config = dict(
    arch='resnet_bottleneck',
    train_examples=145000,
    image_size=64,
    crop_scale_min=0.8,
    depths=[2, 5, 5],
    avg_pool_shortcut=True,
    init='xavier_uniform',
    eps=1e-08,
    precondition_frequency=20,
    one_sided=False,
    steps=10100,
    decay_fraction=0.2,
)
Rows from block 2, named by matrix and row number. Each number is 128 + 32 x the weight over its row's rms, rounded and kept within 0 to 255. All counts start at 0. Numbers have three digits each. After the name is the row's rms in percent of the matrix's.
# convs0: reduce pointwise conv (model.blocks.2.convs.0.weight, 128x256x1x1), inputs 104-155
convs0.0 115:182125147082155104146106115092114110166155121150110127091139174140129070149083100144091153125129123184126103180187150176115103157126108183140130148154110150
convs0.1 104:136088108196091210157155148153088120139165125043137129143205147097174131181095150196141094133132158123130084092112121093132160099150128130177150161113159152
convs0.2 095:060085149139108132106070023127131135126101085121108197156170124165100098147068124155163150120136137123118162125179119137154146117112113143088107111217140145
convs0.3 098:126143148071088085160147168120136101141101148153128149097143140171137089079191150161118159118134097140149160091131107129142148094124162155112125165087113093
convs0.4 097:123061168152081162116146139141098081096160188131116148214162138138072191104169095145133096107111195096092134100051168134130083112100115113117126125169164145
convs0.5 090:109175119117123124112126140121151209117180138154118142088165108130110133058089128096068123098157104131098177128123142102122131135115109145142111165155140140
convs0.6 089:183182149097102122119114104138086134115101157112170144129144103176112133154181099165158143084145028206069156174123117101180158161153135117113171153097140121
convs0.7 105:135109064152097117124092114127131140113182116088121080107096056055144074119174119171135085117133137097149203147150137151149078087105155155081085115207189151
convs0.8 098:097184122139122124110112129143142128142150115128122074184160120107114130136154165153191178155120093116144133135142127183154081148089130156100153143127092138
convs0.9 099:140065066129080123071141124106128138144129107148109077128073078109104051097103146089158168103105094118170165166189158088181105125110117148097069179101129167
convs0.10 100:143139151156116092144132164106121162133166094201169110098121042110095121102137126132180133198099151128105135188068117135102140101137165195127127095164133118
convs0.11 095:170115133137180159165165120138175129094158146148193124101130162101148147133103220144158140087137118184161141141163147135154124128123077128157159140188148100
convs0.12 101:169126134124128138148140089170127150184133099147080167081142170162144148090136169202183170068179137128162126115127147180132133168098189152111137172135126218
convs0.13 100:100125165151133175125106128124145141132167143077063137144152096194088164120160123179204073071141159119127140146126150130145148099123135150177127155100135133
convs0.14 099:157131067139135201155132104163145118096160091118133132106117120118108133149104088136145113068153108186086132179145173100107132177147128146149154129088112108
convs0.15 098:114130174145162200172069134086099195075123138115097188155161110109073115120102126154166081100104127095090127146150118063108162087159141130139169117160074091
convs0.16 090:151100109104104083134147153157108093149106107117062111112127094108038080137111100168132100103135127164139191165140126093181151083130081155171122099191044194
convs0.17 102:139125164151098114098128110146106172130147166167129151114112087182118124183088130165143109089190121154108119103133077172125108119106142137147129133115084106
convs0.18 100:101062153133088092114120096162149141131127082141182117135125138116161077170144149106123123134122107123134157122136160097120092101143147110126199131093079079
convs0.19 099:137192204110126121111075141084111114169132138126107111149136126187155160143171116112188110150121119124125109169134155125140103106140120128097145144154152178
convs0.20 099:116108103126115112134152135083136143161161170100130126114132117150092050180099153126079149108129077176129085101132125124223121160095144092146098145168150087
convs0.21 094:145172107126125116177119149102116130125116053147138162126104126167150098183099058094136135109153136218150124153116135129107110129114170141109041127133057158
convs0.22 112:117175086135104137081104165139181098117088099203127133115093183168089126114128158090158125147145172145217162128190092153162099108122153167150140123098155118
convs0.23 093:126121160155154118121120146122112098114186176106150157122131116117050123092124116161123160170130074158136083066112107125144129085174143168136122187076098086
convs0.24 099:073143143159148135098202160131158072168142150152196136126092094065086209113152143103118192081177193141142100115119181124139080092171132140187151118110105104
convs0.25 094:114145190111173104089119081098143140104102096160144125139108147128128148120172148108164159117186204108184036143133099148153105116138076180151142141130139162
convs0.26 102:155150134095095067097100108156151121173117142152168119110164133131154153126207091143180115112155106160127124098101119107119135096092112113160091109117138179
convs0.27 098:159103114150083174186098117086101133143145157086126137122159102133096132172166098146156116146065109193060095150220141209105140107173095116165116147098090143
convs0.28 099:148171102090190169148137137127114198152063173059099102151125139110091166127165167119141137128155087113067111148106112169108147131114123146190109218147145156
convs0.29 104:152131102130106192166076135142157106090105109123131135107098104107075147068162165110086174116161153200094138171125130061091165110130176175124093138125109143
convs0.30 098:096114078130132142105165198113092129153111122177144113126130093093140096179158119119166125105108101150162201158178176086115102141157139128122131113155079179
convs0.31 089:134157077151085078186083089158149112150176098115141081082190098124091138082125113154108115140055137075107129111093109138173142117133124181135120118121152145
convs0.32 101:123125049144091173119071104166187146150176082130141153166165096105096188113172165145180144132154112105184144125139160130140141138128139158159118111198097153
convs0.33 101:116131111114116091125073122184101048088164100168093117143139099088083091108104116144160118099204116113143107097123108237209172080189122119177077125120146076
convs0.34 101:061155099129121139148151139156088169095146103132151099139119109143106130149108205093098099147087135158114109151141151116156097086083126119073159086125077116
convs0.35 100:154151195130088146101125163090161178145130137168137079186121138183115158126132145097114152086120125125132133142136163159083096148103184187200135172117162108
convs0.36 103:144113114099158170111204157215173135148043110148120085112138138140119127126090178154108098193115131156110131117160135086115122119112144115149103149153080144
convs0.37 107:124102031128138110130107166178239155143061152166134110085137134139137139117209170103108123131152151139119156188120158117139109112079111136163148149156097100
convs0.38 097:136110101151144059121166079149107135150083165110187104125135090114106224107137180107052081116110135152135169115139110038136112078143136155099067131102114023
convs0.39 098:085180091067153172155135096126099179113144122097119167187113090166114111095123091112107106161117134110149085097174105113072143168094135130145147123114158097
convs0.40 098:101090138139097100111102045166114121122086166110112117154130148112101121115146122133086144085110088143171108108116077085153138135171087132106121107059191114
convs0.41 092:110095140087125196127096147131096112140164119159127151161169109083109088136098126150097110147130108133107137171139107154141126085138121159148184143131149186
convs0.42 096:193145101158112109142137100118149119124155133000122165123156114136112132149086090103128200115115137144108107131157137134148112164147150106187146110143177139
convs0.43 099:117120130092159180151113147106124142106121084140197151129159152098140084141090138139133202218142110104128075149093146120127142105081099096106162125130181141
convs0.44 105:158143039119110106153102117110170081142198113067075156126079131111209159162163155178149176083094195083112129150155166228127199133172137099147128104124162132
convs0.45 093:121166149100185105128077131104116145139082096090184146097087191150145097139143145136101143137096139123174119117135078183152123113125112178133140117121066192
convs0.46 093:107182184096150123142183129117109115204092123157159199083107114110087150111144120155132118133135131082138112156131094113146119154140146131147141098114151133
convs0.47 101:125119100076105066112151144173151131122147110236081153153138121110076141166075128122139169177121178155095078125094160166089128138103144065137135112169059119
convs0.48 098:184108091071096102139122076191185175066092112187156150159101150129176094058100152097152153127065142113116090113117106181073153090106149128125106127092144128
convs0.49 102:149144097097134075135125166186139110129138134147113063080192135147143127159207102132130134157127121100125148073102151104112125134187106209142135065079096123
convs0.50 102:130117109116063165163162149071113098099169111162108146158158217186116174144158133162122142092123165149088161109147116135142114057137184132127132067121219207
convs0.51 104:167117083114109119103117124126044093118154146150143119114111115109134120071113140092117100080064139131137108217154105103120125209116144152120152116155145115
convs0.52 112:204102123103116131167199041122121153104144091149124143175149179147118103168107190146092100185074109104122146136166115091087154114096159152124082111122160184
convs0.53 101:147154145191145166111110191197217179121096094184096152130084122113126155123101143123108142106067159114135131095149142141102092124099160099054152204103122092
convs0.54 104:143162121143109111128095166173134106124114149131109123132118112135091125136100115166127184112124146134096138200124148108192196096179094140066086155100098076
convs0.55 105:149186112138195045134121150108141081090139107129118185158126142149095139126126177112125077130179057089134160195104130166155159166147113105083141060109189068
convs0.56 104:163171083106100128179086158155145072170118123142123148180157134054159183167130111146129143123092102144088201077122136086105139131141157145142088147138123129
convs0.57 099:120090134128123134139115119075130169138133127155124096141177088121135092135135071124173135145113098120090053149098110112113067142110150099230126126164094125
convs0.58 110:141112157087085131112123190060146068114102122113194090116123155208145095087127120106112133122140141150135120132110119154126144140164056129125116183142193119
convs0.59 092:145201097113154156217094162118159209205120177188131167066132128166113159081178171131118091141171069126143104099109144140097123139154157140133159139114133158
convs0.60 097:151149109097103177155203124102125128150096059124134121157166109152147131174073107184096188162173135150129096096120120159121162163128144118167129124117185100
convs0.61 102:131088105082091140143159113190140143155066146092159139100172142158160092163172123186181111148110187126147105196122076129086131109167103193128110187143092098
convs0.62 103:140153103169117217123099054173121085156123138140095116092114125096174094073132125090161119110118118191154120165153136132144172098107177137112153171153144127
convs0.63 105:092155124133085088119167095131106160119112088107143135148089102184123129123102091169163126120123100106116128105107091083113149106146122122099076168106163140
convs0.64 097:167101107143080104125093153112110112177122116157114160155131128153155138103134154117088136122159144146138129138178080138142116090099086117110114100110080154
convs0.65 097:142124137130146078129126079136146119109166115096133160126115106125103132127122146149222141092143109079128088115153135112121128193107149091146110101131067088
convs0.66 099:154106163117126121159131135119098099129167110031107163127109160110120125125122102135079135077141067065201090108144120098161134118161072107150146111123089114
convs0.67 090:170141140126177101176076133144111122172150152077121162155139161066131139077145119157104116131111184121146137106109149190118128163105133135151094157164053105
convs0.68 097:158170093115108153147136127113116092125153126119124176149103132139173053081123122178156146111162098152153094077122120142132157105110064125187142153160142162
convs0.69 084:115100131120102166146068107122137184106116100105085116129110156083151133082134099112037134090071177192178133110117155132143154149091169067164159112115115136
convs0.70 104:094103139109111115142124123123124120143164097122106167134130146096070123148072139132147210083120138118161111169084172224181184108103138127104141112096167100
convs0.71 099:119099091110120117140138127141061132133089105067153150051131109137088167180169199135140083120146088144117120140138110131165131091127135151159076118110116079
convs0.72 093:144179169152102156120106073104106086117157147129132169142108147115133087151143092148101061144154121185117092184098143114183138119151176190119120100174174139
convs0.73 093:127121118148127100224127167103152098133129110160104086073113075108139074153145091123159175131137076158091137165176159133127099170085120138162141168126168115
convs0.74 100:111126097103169153144084122145104114146054193152106099115113158106100143126109096121110105162135094128103113160134090101170205123118084174161110156114168174
convs0.75 095:201111149108134060188104082153101138101115167145127133120159153135085090159139152159111227218126143129139064104191130111097113128189152119110120089162172115
convs0.76 106:109087107110100059178166201126122100085131099159094128219158110154124058150145097099116089135125097190147183101126157129135130137178113141123102139080187161
convs0.77 091:152137126160158108126122075109134161159091122079098141115182090152105154112132156180102135104104088085191173104133119099141128131157095163159202103179129124
convs0.78 100:142184129103165114186124099150132138163201101100133120077141109081075127095124109153092134114116117097093032150066152096071134057150102175131093111145098121
convs0.79 102:173151146144136174134105144113107129114122123108183174118125096136141116091133170119132118081096129193141157152141153110157169098177146089186104106099139124
convs0.80 089:087107158116127103127109135117086139072151102165116122086123130150166088179083120087072100157161085207186137124113142145137090136097117167136116130132059122
convs0.81 105:116104088107111191148097252129141108112107116109108077152158184185150107118098096118059150125180110129082070127139090172057085129073139136119144108158113167
convs0.82 106:128119150134100091109138114254195132075087150104122131076169141075153189059129134109147104150104198168122146093099121103205126145090116119130107130129157137
convs0.83 099:135149149141125136149138151136119134057140187093170121087101160143114105168110129092111117098130055157162216173160077189116160141111113140165096060164133130
convs0.84 098:120118128083149045106123115149091152169141132125094180122104122199171089125137095117110132172178118167158077152106142134139140188153113143145149168176101107
convs0.85 104:176151199178153137154113197136176049093144124111137181160129084200129102079118115142159119101128140091180110063119130153154109105139138157175103084146088132
convs0.86 098:155121124139189118186160088101156110096208139157117161138141144187109124107133144173198049101135120093240141097048117105102086163143122114165090104144136146
convs0.87 106:092106115057090082167142134096155094152126136159123144107195079112148100125184088170126114180127067155098140137124101071146145119149098123115096134110164097
convs0.88 106:153182131163109118132116143155178117135141186125122159138133095120154127121238181083130136047126147103095140146081118123115155142191125145166170111078137114
convs0.89 104:135082147144115122119099207083165110079111108145143109115147174116111100130119104102159110113153131093135181103147193200193145188139083137094100131097128087
convs0.90 112:108109110070093168141128079132169195125141200128084134132087173179160165128148144118167126151138131110129104173167123079171159187146139114068090171143135145
convs0.91 097:186150111113118128142101138118106183113173110081120135141137121219099203137156099092097123110137171164145144154122119145112098098143175121161197163177109171
convs0.92 095:071148129106110097130082101132159174166143100255106103103114177120056124078086126141178063254091159174106150113113100139154144135101118151097131103133127086
convs0.93 100:176150128126095039213131076174113116151168105050088126105090132118140111118141075141130111118164104114151130104214113102092176124116130155093124153151119159
convs0.94 101:130118090110119096139110094099087152132153098112094098085096146133093150117173055160157090156093114188164114096085128128103150076101170121098155212138173171
convs0.95 101:152162157135169167130097081134123195170185128118166149102148096114143143152144107123109143108133092131126110108143119117154132157111071137154127115085094107
convs0.96 087:120108174096099158142061082076111145139136139125083165101151163142090167144086057140098117132068087218176084140082113126100156117127106141190162173203102142
convs0.97 103:156144075154074079200111136087136081137130160111082097082202097129130098107110183134143119140118164107144083133107111092128129114170139160169147161081139160
convs0.98 100:107129153147219160128176141165109125237121143139112153173158181190114149165141130168120106092157119149126092128111125099121136078128118109166122154104112212
convs0.99 107:063165096093171109161112150066159137183079121078110047119162140144080118129158147180079131111110051163132164109124112098104084103082092141092179132114091183
convs0.100 103:169130117104156187109115125128112119124185114132145172117182083081141104163086077095111140120142170174101157141102119132145122132136182133181119135183132110
convs0.101 101:121124111173171163138120118130116148055122097150174142114092103161164119164120128097173109071148158060088114157138110163083194110137105152062128104185028151
convs0.102 101:120116084036122128114146124136105183107064159148123201162138162180136118098128143143177090113140153099098133162075182129120155125159166145137160138128183148
convs0.103 099:133168173164141097135126085129133186096134120115127176151182156136139088155116092125064100166105131117098170115152151120176167099171153112107147127065150163
convs0.104 092:145130133119092090171134087135097176101147114157110110078158220107123112119115159123084085144155109120165090110163100076084106162123128161100138105155152102
convs0.105 094:153102134110150171167105173153098102051180122109214108133130146091104216111084124152120140114098128160186114079103131116097131097161068123173176144172160116
convs0.106 112:147114129075128092116116121125128169110135155150132146098097105163122130184101123083129115147170091130121124108141131108130180134165126132145121145148226104
convs0.107 096:100120088113179169124165116088113170175107095108147154243152130186154115145116149117099131184106116180153092113078108252051136192139090143154101150161086118
convs0.108 104:098066168095161094143107143160080099184151148133104166129150148237157157129161075106116107146113148145133080157124149090148157130158126117173141147125157172
convs0.109 100:159120157142079119126065130117139150137088069156137193131073096108129128171097115103153096098107101089129130122141128134139117121110174092207102159097125161
convs0.110 096:172072156144133154132121162158150142114147093119115216153154104143134114173108119136143131070159118231113104129184131122082132134137104147119049098127161122
convs0.111 106:166142186132098093135213146083120149151138168182148115157119198110120113099172135180152128120121085132069124198081117095143129129139136147118151131151147110
convs0.112 098:117151127103143086139133154132178162073164141120119117091135093113156101115170102156110108131162144106183063117060177156079166162117136151064124121139103077
convs0.113 108:074127158100153125095143195119114132105141149142139162134144211220100182118077156175093074151140093135108108129109113135163149095156133129119098121097106162
convs0.114 098:156130153155118160123069130119128170067142142202084091149083140125132105099126152154123092142122048110137095150096173086108090119063181130109172174115145123
convs0.115 099:090201134118131151132107201068096198069134106094145093133095113197158112136131118169146174137152160111147153113158139150140112133123136093104143110215107159
convs0.116 101:118137192087127106108133151075120123151107138121111166170118126133132141108146163212187132088141107029140119130078132117126138114155154133108130158118135162
convs0.117 099:137156105072148132136094097183128135178119077127143128105181099065101116160112115117103092107094201120088156124127128118128146128099092093110142128125108141
convs0.118 094:166143140106151094124134087101129130079129133134120187130157137095042104142152164154085204117143105138153105131095114195127112121149111170133142116149167085
convs0.119 124:109103145112134175130142121099185140093132125152130114133103166209101133135108127084121119165118087180114138232126131126165189114116100141140118126100131100
convs0.120 105:127128128092107130151139195144171185141060150138128120156132121090119098129137141077120147085165103100170140129074150121085109119152121073116068156132080173
convs0.121 102:130135127111080163145117121116100195096071095138105130142128109090164134159119135135103174174140092169118155137090119186097093097109104145120126116173089116
convs0.122 087:206137160142163157150166116062132111103102137181091129149114113106066104189118085095187142142147118131145083095120134082067093132180157105147118130115188049
convs0.123 097:115058155119138109136064072130144137222136132165132163150150153131144108115109126111166050159120070160103112091082141089116122153076125080120113132146049131
convs0.124 108:126107157118157097171117108073115134167180090116205124118135143102074165116113080119099137115130136118088136172116109138124164167176160088123133158073124065
convs0.125 106:118075097165140120108141158126155096164099142170069096206092080108132130068163145112191158181117075132127111152105142120179144118147183147123137116163168142
convs0.126 093:092129085147152124101106088065131187076101110107110067147144156157108097106117123143070090185126176161151148143107130152099199116108156242109107119171125106
convs0.127 105:092195074123131148118116108150156092108113095163128067167145094130112079129163164118164131157164125091119148151157139158177112085158125103084092144124095170